Weights of a small image classifier.
Model: 3.36M parameters, 48-pixel images, arch vit, norm layernorm, activation gelu, moe top_k, num experts 32, patch size [8, 8], layers 14, width 128.
Training: 23800 steps, held-out accuracy 98%.
Data: trained on made-up ball-and-stick molecule models, 195000 training examples, 15.6 epochs.
Rows from block 5 of a small image classifier, named by matrix and row number. Rows with one number within an expert belong to one neuron, the router's apart. Each number is 128 + 24 x the weight over its row's rms, rounded and kept within 0 to 255. All counts start at 0. After the name is the row's rms in percent of the matrix's.
After each expert's rows are labels from the 100 images, of 14976, where the router gives the expert most weight on average: "strongest on" is what is common among them. Only what is clearly more common there than usual is listed. The data: made-up ball-and-stick molecule models.
# router: router (model.blocks.5.mlp.router.weight, 32x128, trained with AdamW), inputs 0-63
# up: expert up (model.blocks.5.mlp.up, 32x32x128), inputs 0-63
# down: expert down (model.blocks.5.mlp.down, 32x128x32, transposed), outputs 0-63

# expert 10
router.10 082 [149 144 121 170 132  97 144 130  95 118 100 167 139 108 112 139 130 122 164 140 127 161 170  95 101 130 150 158 147 148 151 162 133 111 140 171 160 166 147 124 141  82 122 135 158 131 169  95 112 137 105  95 163 163 110 117 156 140 111  96 123 126 142 136]
up.2 097 [157 132 121 135 121 120 172 170 104 136 144 126 119 116 175 115 166 116 141 146 142  92 105 128 137 130 156 127 128 147  88 141  98 149 129 127 118 200 149 143 169 148  91 154 125 158 110 150  92 129 165  97 166  89 113 125 114 104 121 116 105 181  86 135]
down.2 102 [181 138 187 138 116 110 148 157 123  77 161 121 116 135 129 174 145 123 120 146 107 148  97 134 141 146 171 128 128 126 132 138 132 140 132 161 110 130 175 158 120  91 148 124  96 141 149 141 150 140 111 125 154 134 139 120  81 134 180 151 114 146  84 135]
up.3 124 [120 163 106 119 128 179 122  80 112 117 136  94 136 156 128 102 133 134 132 136 177 141  92 103 128 146 114 110 138 143 128 107 134 137 142 125  58 111 185 156 151 110 188 133 114  87  96 149 119 151 116 103 148 125 163 146 112 130 134  74 141 115 159 114]
down.3 125 [130 124 147 132 106  93 105 137 123 115 131 162 122 136 166 138 107 196 108 113 154 131 125 133 121 111 139 143 130 124 126 132 161 104 120 131 155  88 173 118 139 112 152 128 133 154 138 114 122 122 121 152 164 126 118 134 146 133 129 136 156 145  70 117]
up.4 081 [137 129 117 128 121 145 139 158 129 133 129  98 139 127 140 132 153 125 115 134 125  92  76 155 170 148 140 182 124 171 116 133 101 156 123 144  98 113 138 173 171 127 143 134 123 118 115 132 121  97 152 129 135 118 100 135 115 123 124 147 158 183 104 120]
down.4 084 [100 121 110 136 164 135 151 162 129 115 104 120 119 136 132 137 118 108 113 159 115 139  99 125 106  61 114 133 126 136 151 173 123 125 143 118 103 103 140  99  95 144 126 108 152 112 122 162 157 104 110 144 162 104 134 142 116 123 153  84 125 153 144 165]
up.5 074 [134 128 102 110 151 132 118 132 136 157 149 105 116 129 188 140 101 126 103 118 137 102  57 103 146 133 108 126  89 160  84 107 110 171 112 151 162 168 146 159 129 136  94 192 117 145 153 162 119  92 164 106 101 108 102 129 127 145 140 139 149 166 159 161]
down.5 077 [116 119 111 138 135 118 176 165 113 155 131 160 170 149 156 119 140 121 119 136 157 132 132 144 136 156  90  95 133 121 119 159 158 165 128 158 176  88 148 124  81 125 113 112  98 175 133 111 100 135 115 156  85  75 151 110 145 122 120 143 116 132 139 116]
up.6 088 [150 136  93  98 150 160  85 180 123 150 158 101 138 149  94 102  89 124 107 104 142  85  75 145 123 161 114 138 119 118  92  79 133 161  99 126  88 122 128 164 127 123 130 133 102 153 112 168 153  84 131 113 133 157  95 139 107 120 127 145 166 162 119 111]
down.6 090 [147 175 158 159 114 142 134 111  96 112  97 141 170 109 141  83 176 157 125 163 105 133 143 130 117 120 128 148 164  94  90 127 142 153 131 148  95 137 110 147 191 101  81 139 165 117 115  92  99 157 125 131 161 141 134 158 115 100 138  97 134 142  82 105]
strongest on: dark backdrop; balls: eleven

# expert 1
router.1 185 [144 137 129  87 150 162 145 126 158 111 124 119  76 126 113 134 119 116 144 131 150 130  80 183  97 125 131 129  85 175  88  99  52 132 155 109 112 133 155 179 115 126 174 132 128 160 107 169 122 109 145 113 150 133 104 157 107  94 157 160 128 143 128 118]
up.2 147 [152 156  99 117 143 147 110  78 116 104 141  89 157 129 155 120 139 133 138 117 118 124 160 127 111 139 150 119 144 153 178 119 138 122 109 138  71 107  83 139 131 131 157  81 139 137 127 131 137 152 143 111  91  79 117 120 112 167 127 160 125 138 117 120]
down.2 131 [175 144 142 144  98 149 173 113  85 131 103 109 152 117 117 122 115 127 126 125 106 124  95 100 133 114 152 121 149 145 157 119 121  91 141 151 101 123  96 131 160 116 144 116 176  96 104 137 139 112 165 107 114 109 109 164  89 165 116 127 115 127 118 168]
up.3 129 [120 136 159 162  91  71 147 152 107 145 168 121 139 135 130 151 151 127 134 155  88 111  91 116 129  93 152 120 146 103 128 145 137 126 123 156 118 170 100 118 121 124  81 103 166  84 131 114 144 172 122 154 124 169 164 113  90 141 117 112  85 144 116 150]
down.3 139 [129 156 124  87 154 132 129 154 100 109 116 133 129  97 140  97 150 154 126 129 155 128 146 131 131 176 123 165 129 121 105 116  99 128  98 136 126  92 181 168 131 110 126 146 119 151 115 116 100 109 130 155 162 153 129 158 138 103 160 130 166 115 137 115]
up.4 080 [122 141  98 124 136 122 114 150 177  97 126  95 155 123 119 139 154 148 123 109 126 125 102 152  97 155 160 157 116 173 160 126 140 146 145 157 122  96 110 138 152  93 119  88 127 132 138 113 150 158 141 124 139 138 105 113 125 119 124 132  57 151  95 146]
down.4 070 [104 108 114 122 135 160 132 160 151 137 116 147  97 137  92 126 158 119 149 112 153 103 121 142 109 136 107  95 112  74 148  66 114 134 117 101 126 130 103 141 110 106 145 113 143  97  60 100 126 120  82 162 120 175 164 127 173 148 177 115  97 145 146  97]
up.5 102 [121  90 150 125 137 152 113 102 134 113 169 133 143 178 151 139 111 147 154 134 118 112  90 158 115 111 174 120 172 149 135 144 108 138 160 159 145 114  76 133 148 105 146 106 119 113 112  71 170 140 177 136 117 137 104 114 118 115  85 117 118 155 146 105]
down.5 132 [144 152  95 149 126 137 123 102 107 129 114 132 131 106 117 142 104 166 128 128 128 142 146 121 108 137 107 163 132 128 110 135 149 132 157 133 147 116 155 117 102 132 114 150 118 176 160 149  95 104 164 135 126  95  86 185 146 122 134 159 173 116 143 138]
up.6 086 [115 103  87 117 175 147 150 141 163  86  98  97 156 108 109 117 177 157 143 117 144 137 105 165  92 157 163 134 138 140 137 110 137 132 143 161 170 102 108 178 133 147 121 101 142 123 120 103 130 110 160 125 145 142  96 133 100  96 130 118  86 133 126 123]
down.6 102 [ 93  95 125 113 133 113 129 135 161 132 153 142 107 170 131 157 133 116 129 125 126 107 150 160 115 134 110  99 119 103 120 119 147 128 106 133  99 105 114 110 111 139 151 119 100 118  83 105 128 138  68 164 130 109 156  98 179 128 125 122 125 127 120 105]
strongest on: balls and sticks

# expert 18
router.18 099 [145 142 129 155 132 124 129 115 122 110 144 132 130  86  93 139 132  84 181 146 102 134 115  85 118 136 114 113 135 116  83 155 146 145 143 132 154 103 108 134 148 145  86 123 108 118 112  84  89 113 103 108 133  84  66  93 147  92  99 112 165  73 162 132]
up.0 099 [145 102 114 109 130 157 122 147 120 163 120 126 128 137 135 119 126 153 135 102 161  68 116 138 106 116 134 187 132 170 115 119 103 141 168 158 149 156 136 166 138 109 119 145 117 148 122 137 124  77 167 147 156 172 101 178 104 107 150 135 122 141 135 148]
down.0 074 [112 128 136 108 126 128 130  85 120 123 105 101 113 150  70  96 118 135 130 133 127 148 130 106 121 152 117 107 146 164 120  99 101 155 153 134 128  78 105 139 170  77 164 168 109 103 118 152 140 126 129 103 147 128 141 151 101  98 143 137 108 174 128 150]
up.1 086 [138 122 113 108 106 185 117 140 120 129 135 127 116 111 100 186 120 124 138 147 115 113 153 149 162 103 162 104 113 143 128 123 105 124 167 140  94 150 135 126 137 132  89 114 144 142 122 140 130 107 128 140 150 138 108 148  72  82  88  96 121 142 114 144]
down.1 084 [175 126  97 132 118 115 142 124 128 132  63 109 129 124 126 134 142 154 127 164 105  94 103  86 104  79 148 152 144 133 146 129 106  97 139 147 100 152 154 140 162 118 161 130 153  85 135 117 158 157 146 120 131 153 150 140 134 131 160 116  81 156  68 150]
up.2 086 [ 97 110 127 129 125 172 126 115 124 144 130 161 151 167 125 140 138 104 146 137 137  85 136 122 107 105 138 111 137  85 151  99 112 134 137 114  91 131 129 129 141 151 159 111 148  88 106 147 214 119 116 143 144 134 158 124 138 140 139 137 100 118 170  62]
down.2 093 [ 54  91 133 118 149 120 135 135 167 146 169 132 153 155  97 138 138 140 151 152 140  77 113 103 119 126 134  96 143 111 169  96 165 108 105 151 124 143 143 129 107 128 123  79  97 106 141 132 163 179  75 131 117 129 135  96 117 135 145 137 108 149 141 145]
up.3 109 [140 139 100  99 134 166 112 179 137 132 107  99 138 127  80 168 105 125 133 131 130 105 122 156 125 129 176 187 134 141 121  88 106 114 147  97 105 134 109 123 162 121 133 139 119 110 113 136  91  84 129 129 149 114 116 127 104  87  97 176 148 132 148 124]
down.3 129 [126 108  94 141 112 108 110 119 104 112 148 120 135 146  87 110 135 148 123 114 166 123 137 151  91 136 161 166 141 111 122 145 131 128 159 154 124  79 181 130 122  62 122 144 133 138 120 112 168  89 117 158 169 132 141 148 148 173 170 112  82 178 112 114]
up.4 125 [163 126 125 104 149 155 104 187 102 125 143 127 107 183 124 138  92 119 146  77 130 103 113 146 120 138 155 130 164 176 109 105 122 136 147 141 112 117 107 178 130 117 136 128 101 147  99  97 182 114 129 136 119 144  72 115  99 119 179 112  79 155 135 113]
down.4 152 [132 141 104 114 189 135 120 121 158 140 141 168 111 137 153 152 128 120 155 117  98 125 170 135 113 113 155  97 146 116  94 129 102 136 127 140 121 122 118 117 108 156 116 124 123 146 150  99 132 130 141 165 125 145 122  80 145  76  99  83 154  80 172  85]
strongest on: small balls on sticks; balls: twelve; balls: eleven

# expert 29
router.29 087 [132 122 134 159 122  94  95 163 112 117 113 159 135 135 134 111 105 135 116 123 103  83 176  93 145 112 158 114 182 149 110 124 136  85  91 110 161 118 133  93 138 168 102 144 162 102 115 129 115 129 144 112 119 114 129  88 139 156 118 105 141 118 163 127]
up.0 080 [139 127 149  81  93 144 108 136 144 160 137 119 158 123 148 164 125 107 116 135 166  99 113 180 154 137 108 135 102 106 117 125 106 188 134 104 125 114 147 169  93 165 132 151  82 161 154 122  92 136 124 119 135 120 132 173 109 103  86 119 117 105 152 133]
down.0 083 [111 148 103 101 118 133 133 184 143 113 102 165 148 109  85 148 138 155 155 170 128 143 150 138 149 108 123 161 127 126 104 146 109 158 179  75 132 173 136 156 139 154 137 118 125 127 164 116 103 147 119 149 128 142 141 115 101 149 131 115  97 131 122 106]
up.1 079 [160 135 159 119 162 140 152 109 165 173 114 135 107 116 147 125 182 133 137 125 135  99 119 123 130  82 134 155 139 109 123 137  76 130 142 122 163 178 118 132 111 129 119 143 134 100 157 139 140 124 144 112  96 193 109 148 130 115 148 130 107 126 134 122]
down.1 081 [ 92 129 107 134 140 128 117 132 107 135 172 120 122 126 122  78 127 162 126 142 133 135 117  87 127 148 153 131 127 159 159 107 147 144 101 171 156 112 124 134 172 132 152  99 100 160  79 135 128 106 122 134 174 108 141 100 115 132 130 141 142 129 121  98]
up.2 125 [174 140 112 136 125 136 106 121 135 114 117 151 124 109 139 173 142 167 165 146 127  91 108 169 160 109 146 189 156 162 107 154 122 147 148 142 150 135 100 124 138 184  98 170 143 115 175  94 125 116 184  99 145 118 107 153 118 109  98 114 116 109 136 120]
down.2 127 [126 132 143 116 137 145 113  81 131 138  98 160 122 159 129 141  87 149 107 103 121 162 145 146 178  96 125 133 127 138 161 145 138 124 116 112 158 125 119  94 132 150 147 132 159 159 148 138 132  86 110 136 192  86  84 130 119 133 125 123 156  80 143 123]
up.3 122 [129 213 106 113 100 125 126 116 127 128 111 140 117  85 138 139 118 137 125 156 117 119 135 119 132 128 182 165 104  99 167 157 125 104 114 123 116 152 191 110 103 130 102 105 158 157 165 137 160 123 149  87 140 132 105  85 138 156 123 122 154 102 132 162]
down.3 119 [100 120 134 117  87 135 103  95 135 133 138 153 112 131  67 169 167 131 154 128 130 135 178 137 149 120 131 120 114 139 137 114 159 133 130 107  99 176  65 109 124 169 103 107  92 144 149 129 153 166  85 164 118 171 123 123 127 129 106 138 117 124 126  82]
up.4 146 [184 128  79 109 179 137 136 121 108 119  64 141 147 163  98 122 122 162 137 141 143 145 109 114 113 114 130 167 133 171  97 131 120 120 176 173 135 117 147 100 176 141 142 130 164 145 139 131 112  76 145 152 156 126 102 161 139 117 140 138 140 119 111 104]
down.4 143 [ 88 110 126 117  99 148 141 151 165 152 122 126 124 154 110 120 113 104 118  94 139 145 130 100 114 127  93 116  96 127 141  89 126 130 122  75 131 122 138 110 124 152 177 110 119 103  97 154 114 148  64 123  96 136 115 116 153 139 172 163 135 139 141 123]
strongest on: balls: twelve

# expert 5
router.5 088 [137 112 120 133 142 125 140 128 122 116  98 128 157 136 108 129 100 135 131 148  80 146 103 100 149 148 183 173 118 125 150 109 110 141 129 165 144 116 160  95 113 135  87 130 156 140 163  89 120 100 123 110 142  96 121 117 152 137  91 115 124 136 125 172]
up.0 074 [155 198 134  87 108 145 135 118  98 134 128 105 118 102 119 107 134 141 138 162 112  97 154 138 132 111 152 111 147 131  70 134  91 119 152  89 119 152 114 121 127 112 138 166 116 136 134 149 182  96 116 114 114 128 157 127  86 116 126 164 139 179  93 136]
down.0 084 [145 121 101 129 113 114  96 111 122 107 104 175 130  96 152 147 164 118 135 144  83 114 160 104 145 136 151 150 134  91 121 147 156 117 124 130  97 183 114 123 100 124 117 134 142 142 166 122 158 121 164 131 122 122  94 149 145 107 136 113 110 117 138 161]
up.1 093 [137 141 119 129 149 172 120 109 130 164 127 138 154 113 139 137 126 114 153 158 153  91 131 127 132  81 155 113 124  97  82 125  78 168 147 114 133 150  60 152  76 107 131 108 105 115 134 153 161  84 143 134 135 127 181 124 122 126 124 105 102 133 124 114]
down.1 086 [159 100 100 113 149 146 128 155 140 121  94 175 112 126  87 110 144 118 115 100 114 105 121 141 121  87 161 162 151 137 118 137 111 117 126  81 161 156 113 101 122 159  86 127 127 158 144 132 165 134 168 154 120  83  83 146  82 142 114 115 119 118 170 115]
up.2 109 [178 141 128 135 146 164 126 134  86 139 151 128 155 126 103 128 153 133 147 125 145  93 123 117 112 135 114 122 122 123  76 101  92 132 147 122 105 157  92 151 105 127 114 136 130  90 129 160 132 104 143 114 144 157 158 114 129  95 172 136 178  98 139  80]
down.2 094 [149 131 146 151 164 124 122 105 120 153  62 157 147 120 190  99 133 106  93 127 129 127 123 100 143 127 144  70 133 133 113 139 134 126 129 106 138 146  96  95 158 138 138 114 182  93 102 121 140 127 124 115 117  97 122 123 122 105 110 109 117 102 118 151]
up.3 088 [141 149 126 153 120 130 162 115 151 113 124 122 117 111 120 108 157 100 130 150 167 108 139 140 109 147 155 185 117 110 134 148 120 135 148 105 139 145 164 164 130 139 138 167 153  93 137 164 153 122 107 111 145  83  81  93 169 128 148 105 109 112 147 156]
down.3 093 [116 134 140 120 111  92 127 112  80 112 153 121 111 118 128 158 166 148 165 140 112 112 131 151 142 132 149 158 129 124  64 132  92 141 122  92  89 122 115 125 122 137 155 125 128 103 132 112 110 131 167 151 143 155 169 156 139  81  85  86 104 145 132  74]
up.4 080 [106 132  99 136  99 142 122 110  70 141 143  91 136 156 105 128 135  96 128 145 150  91 136 118 136 122 161 113 107 117  88 155 117 174 138 147 156 157 135 133 129 124 118 125 106 107  94 156 160  93 117 107 170 183 150 100 156  81 154 148 155 123 167 114]
down.4 077 [149 120 157 124  67 138 153 112  99 137 110 117 169  85 192 108 134 132 145 128 154 136 123 166 173 135 126 140 145  79 121 145 130 109 146  94 154 155 120 109  93 138 123 146  96 112 117 113 124 112 130 134 134 153 138 133  83 128  85 136 139 157 169 113]
strongest on: space-filling; balls: six; balls: seven

# expert 9
router.9 089 [156 130 112 149 111 121 115  98 102 134  95 103 139  98 104 133 108 110 170 154 100 113  95 104 131 135 124 136 168 134  94 176 162 111 126 142 161 136 121  87 118 115 105 169 145 157 109 102 103 126  90 130 124 119 130  97 153 125  88 108 124 118 149 148]
up.2 112 [109 107 116 102 154 160 144 183 121 139 135 100 157 186 129 104 136 113 123 108 168  99 117 140 147 145 120 157 130 149 127  78 101 157 126 140 127 116 153 167 160  75 172  88 105 163  91 142 134  59 134 127 137 179 143 128 133 100 137 133 133 119 132 120]
down.2 102 [142 134  95 140 154 130 129 108  80 110 109 127 165 114 118  98 130 155 141 142 156 106 163 170  95 129  99 143 136 145  97 144 114 174 153 130 138 111 111 132 195 116 117 133  99 135 123 112 102 139 159 122 127 128 111 129 133  91  66 114 112 177 126 100]
up.3 097 [107 134  99 104 134 131  85 143 151 114 115 112 151 154 125 173 120 119 113 126 116 117 169 128 120 137 168 156 130 113 135 127 136 144 149 127 173 136 119 155  94 191 126 131 105 120 148 112 180 134 126 182 126 167 136  89 112 135 134 117  63 107 161  97]
down.3 096 [106 132 126 124  72 108 138 148 154 116 143 103 118 157  91 116 138 131 103 122 135 101 128 155 112 144 125  95 105 136 155 118 131 197 107  56  95 140 123 112 153 131 160 125  93 118 127 103 157 144  84 152  88 140 117 127 114 138 150 133 113 153 110  87]
up.4 076 [124 122  88 109 152 201 120 146 103 122 131  98 120 148 113 131 130 107 107 103 158  78 121 137 122 148 141 170 107 150 124  80 101 177 143 156 111 132 158 174 181 142 129 108  98 154 112 180 148  92 148 125 155 163 133 123 128  92 123 138  98 137 135 112]
down.4 065 [132 134 117 130 153 149 137 131 141  85 132 128 134 116 110 159 130 135 106 111 141 136 154 178 105 182  99 162 121 134 115 129 119 158 121 104 118  44 117 140 149 167 126  99 100 147 144  84 119 135 126 113 158 109 122  79 137  94 109  97 124  96 114 105]
up.5 081 [134 123 136  90 135 126 145 112  93 133 134 109 122 111 117 119 118 125 109 140 152 115 137 125 129 147 143 179 113 155 166 137  97 130 166 142  91 151 156 149 116 106 128 159 118 165  87 168 121 143 135  99 134 138 111 108 118 143 176 104 122  83 121  95]
down.5 075 [132 168 108 103 108 132 109 124  97 137 125 165  80 166 128 101 116 144 113 121 153 111 123 118 102  58 124 149 125  83 110 100  99 145 129  90 134 108 134 139 158 123 159 132 128 133 135 127 152  99 147 160 165 127 133 149 121 149 135 170  74 121 150  95]
up.6 094 [ 96 121 141  94 140 159 152 167 144 131 143 104 167 110 124 144 156 127 117 131 163 106 120 153 139 162 158 164 123 138 128 137 122 152 116 166 134 157 126 166 128 108 156 150 111 143 150 142 101 111 151 101 126 152  98 158  87  97 114 168 107 118 144 130]
down.6 087 [145 110 153 162 158 130 140 131 110 141  62 137 134  99 114 117 120 119 125 140 129 160 137 116  79 109 100 162 115 150 136 105 108  82 135 142 164 149 166 117  96 148  72 165 122 148 161 137 138 125 143  96 108 112 128 120 137 116 180 122 146 101 122 149]
strongest on: dark backdrop; balls: six

# expert 28
router.28 093 [126 103 150 179 124 100 132 143 148 149  89 141 161 129 101 127 134 119 120 147  82 110 145 107 151 129 132 138 158 135 111 138 153  86 106 163 142 133 150  97 116 143 108 124 161 142 152 124 121 115 105 107 147 107 102 110 142 124 101  88 152  78 125 158]
up.0 097 [131 140 128 100 108 152  78  70 140 138 142 124 138 163 142 123 120 106 129 122 133  93 168 164 165 100 156 172 143 114 152 169 112 172 141 125 118 139  72 132  96 135 137 131  95 139 147 124 181 121 143 146 166 159 108 119 158 159 143 123 102 134 130  97]
down.0 094 [175  99 113 148 199 144 170 153 108 165 131 128 137 132 135  78 126 162 152 131  80 125 107 131 100 116 140 117 154 143 113 117 102  83 164  95 146 122 141 121 149 128 124 110 155  91 127 114 143  88 160 142 140 116 135 163 106 119 141  95 127 143 111 131]
up.1 087 [103 125 104  95 135 169 123 132 165 148 117 141 127 158 164  94 137 130 129 116 152  89 134 148 103 114 159 149 131 116 166 109 124 179 166 111 162 124 135 149 150 152 173 144  89 143 133 124 148 141 131 140 122 153 150  70 166 123  88 152  93 148 137  77]
down.1 096 [165 142 138 116 120 147 127 124  82 115  94 104 126 100  94 119 143 143 144 129 101 112 113 139 142 124 158 154 150 145 129 135 101 106 155 148 106 124 143 126 162 110  98 157 170  93  97  99 101 139 130 141 139 122 162 146 105 121 133  88  92 200  89 164]
up.2 121 [129 131 167 164 142 153 157 149 172 114 109 142 105 154 108 150  92 173 161 133 114 122 121 137 107 121 143 139 164 136 138 134 134  97 172 147 141 123 120 137 143 189 109 153 155 152 113  85 130 140 127  96 130 148 122 118 137 141 121 116 165 127  80 153]
down.2 134 [105 118 131  99 123 157 148 144 162 128 178  85 104 145 113 170 105 142 135 133 122 166 119  94 113 129  88 140 113 147 130  92 134 102 133 138 104 141 150 118 130 145 148 108 115 133 127 156 104 132 126 118 128 121 109 102 138 161 164 146 181 116 108 116]
up.3 091 [131 105 127  92 117 162 131 133 139 153 157 129 134 148 155 113 134 118 128 120 156  91 138 161 130 126 130 120 130 160 110 139  70 163 151 136 124 148 116 170 139 148 156 135  84 139 154 141 127  79 164  92 131 117 162 120 147  92 144 182 152 161 125  99]
down.3 094 [ 84 143 174 113  76 131 142 125 147  96 147  93 126 137 116 142 142 107 142 119 132 123 102 136 127 140 161 100 128 121 132 119 177 137 105 133 114 158 100 142 114  88 125 119  98 114 123 116 127 178 106 135 114 140 148 108 103 124 139 144  72 148 131 102]
up.4 097 [145 156 143  99 164 147  64 125 138 138 145 109 114 169 136 130 167 135 103  86 143 123 153 140  85 114 163 142 164 126 144 147  89 147  98 150 146 115  79 157 142 119 114 115 141 120 103 132 143 137 104 110 155 140 121 131 120 102 172 114 138 144 131 144]
down.4 105 [127 103 125 114 104 181  80 138 157 117 141 111 140 139 165 156 165  97 140  90 141 106 185 140 125 153 142 110 137 116 164 102 136 145 119 100 100 146 109 160 101 186 135  89 116 124 142 117 154 126  98 159 109 155 133 109 137 117 105 122 120 128 161  81]
strongest on: small balls on sticks

# expert 25
router.25 082 [136  59 145 190 149  75 100 160 103 136  97 178 140 129 132 120 104 126 132 169 116 135 169  90 103 144 137 100 169 166 148 175 110 110 149 130 155 155 132 142 160 124  97 119 147 137 124 105 143 120 161 127 152 101 137 115 177 133 102 104 155 160 152 126]
up.0 083 [147 163 101 116 121 175  72 111 127 140 154  95 125 160 175 126 103 128 135 115 102  94 128 131 126 168 157 156 121 100 115  71 126 178 105 105 120 146 138 165 128 136 120  96 111 117 136 150 104 111 118 123 139 123 153 134 143 131 118 146 115 149 183 103]
down.0 074 [152 169 183 110  90 146 119 141 139 139 146 136  94 128 158 131 119 171  98  75 140 156 102 154 187 125 167 146 118 128 141 138 121 117 150 113 119 114 150 134  95 104 112 136 109 143 134 113 139 137 132 144 124 116  90 133 116 136 121 131 100 143  89 125]
up.1 104 [106 110  91 119 161 125 115 173 130 126 144 103 167 147 165  98 122 148 156 133 128 110 136 125 124 132  95 116 171 163 158 149 141 141 140 148 120  97 142 140 155 154 133 108 138 142 127 106  80  99 140 161 146 131  97 134 128 136 105 128 160 153 130 165]
down.1 097 [141 130 150 107 147 139 151  91 126 178 131 139 148 142  83 115  99 131 100 142 137 147 112 132 167  96 115 146 125 125 119 113 100 111 130 155 130  89 126 100  72 120 172 119 130 118  94 145 121 106 103 140 150 148 127 137 163 115 128 115 134  90 169 131]
up.2 076 [133 155  91 111 135 167 104 128 124 111 165 132 103 102 139 110 132  84 119 151 170  88 134 154 115 121 181 172 116  95 110  86 117 138 150 106 117 148 165 152 132 147 149 147  97 140 152 163 142  88  88  99 122 108  97 108 135 136 116 155 143 145 134 124]
down.2 077 [144  79 126 125  98 108 171 147 122 136 141  91 120 106 113 172 102  99 102 163 130 126 110 125 187 139 134 126 134 160 158 141 162  88 155 151 124 167 173 107 101 111 102 115 146 159 134 154 137 120 131  98 119 139 106 143 143 156 140 122 123 134  92 156]
up.3 125 [111 125 121 179  80 105 135 164 128 115 147 114 109 111 137 139 111 128 113 120 121 149 139 127 177 135 143 126 137 162 155 129 157 139  93 123 113 142 166 127 150 158 114 112 122 174 157  79 109 154  97 145 118 103 100 121  92 158 129 132 119 184  86 147]
down.3 152 [124 120 169 130 138 123 105 104 124 131 172 120 118 173  98 104 124 130 123 108 148 110 127 148 113 129 125  93 150 129 144  89 166 162 121 166 171  96 120 158 137  91 164 110 128 152 104 104 143 115  93 159 123 110 148 117 121 120 121 115  99 153 122 117]
up.4 105 [128 156 140 129 145 156  85 129 112 137 153  88 111 148 128  95 123 131 111  81 141 120 127 139 126 144 111 113 147 160 127 104 121 147 123 137 142 103 118 160 149 145 134 100 138 150  94 127 130 145 106 115 136 100 145 102 102  90 164 161 139 115  74 144]
down.4 095 [149 149 143 138 134 143 145 107 103 120  76 125 151 112 122  97 124  91 100 148  99 180 137 110  93 117 122 133 112 104 125 164  90 103 114 141  99 153 102 102 114 137 115 132 159 111 144 185 114 102 143  86 135 124 107 161 137 113 147 114 152  86 126 136]
strongest on: small balls on sticks; balls: twelve; balls: eleven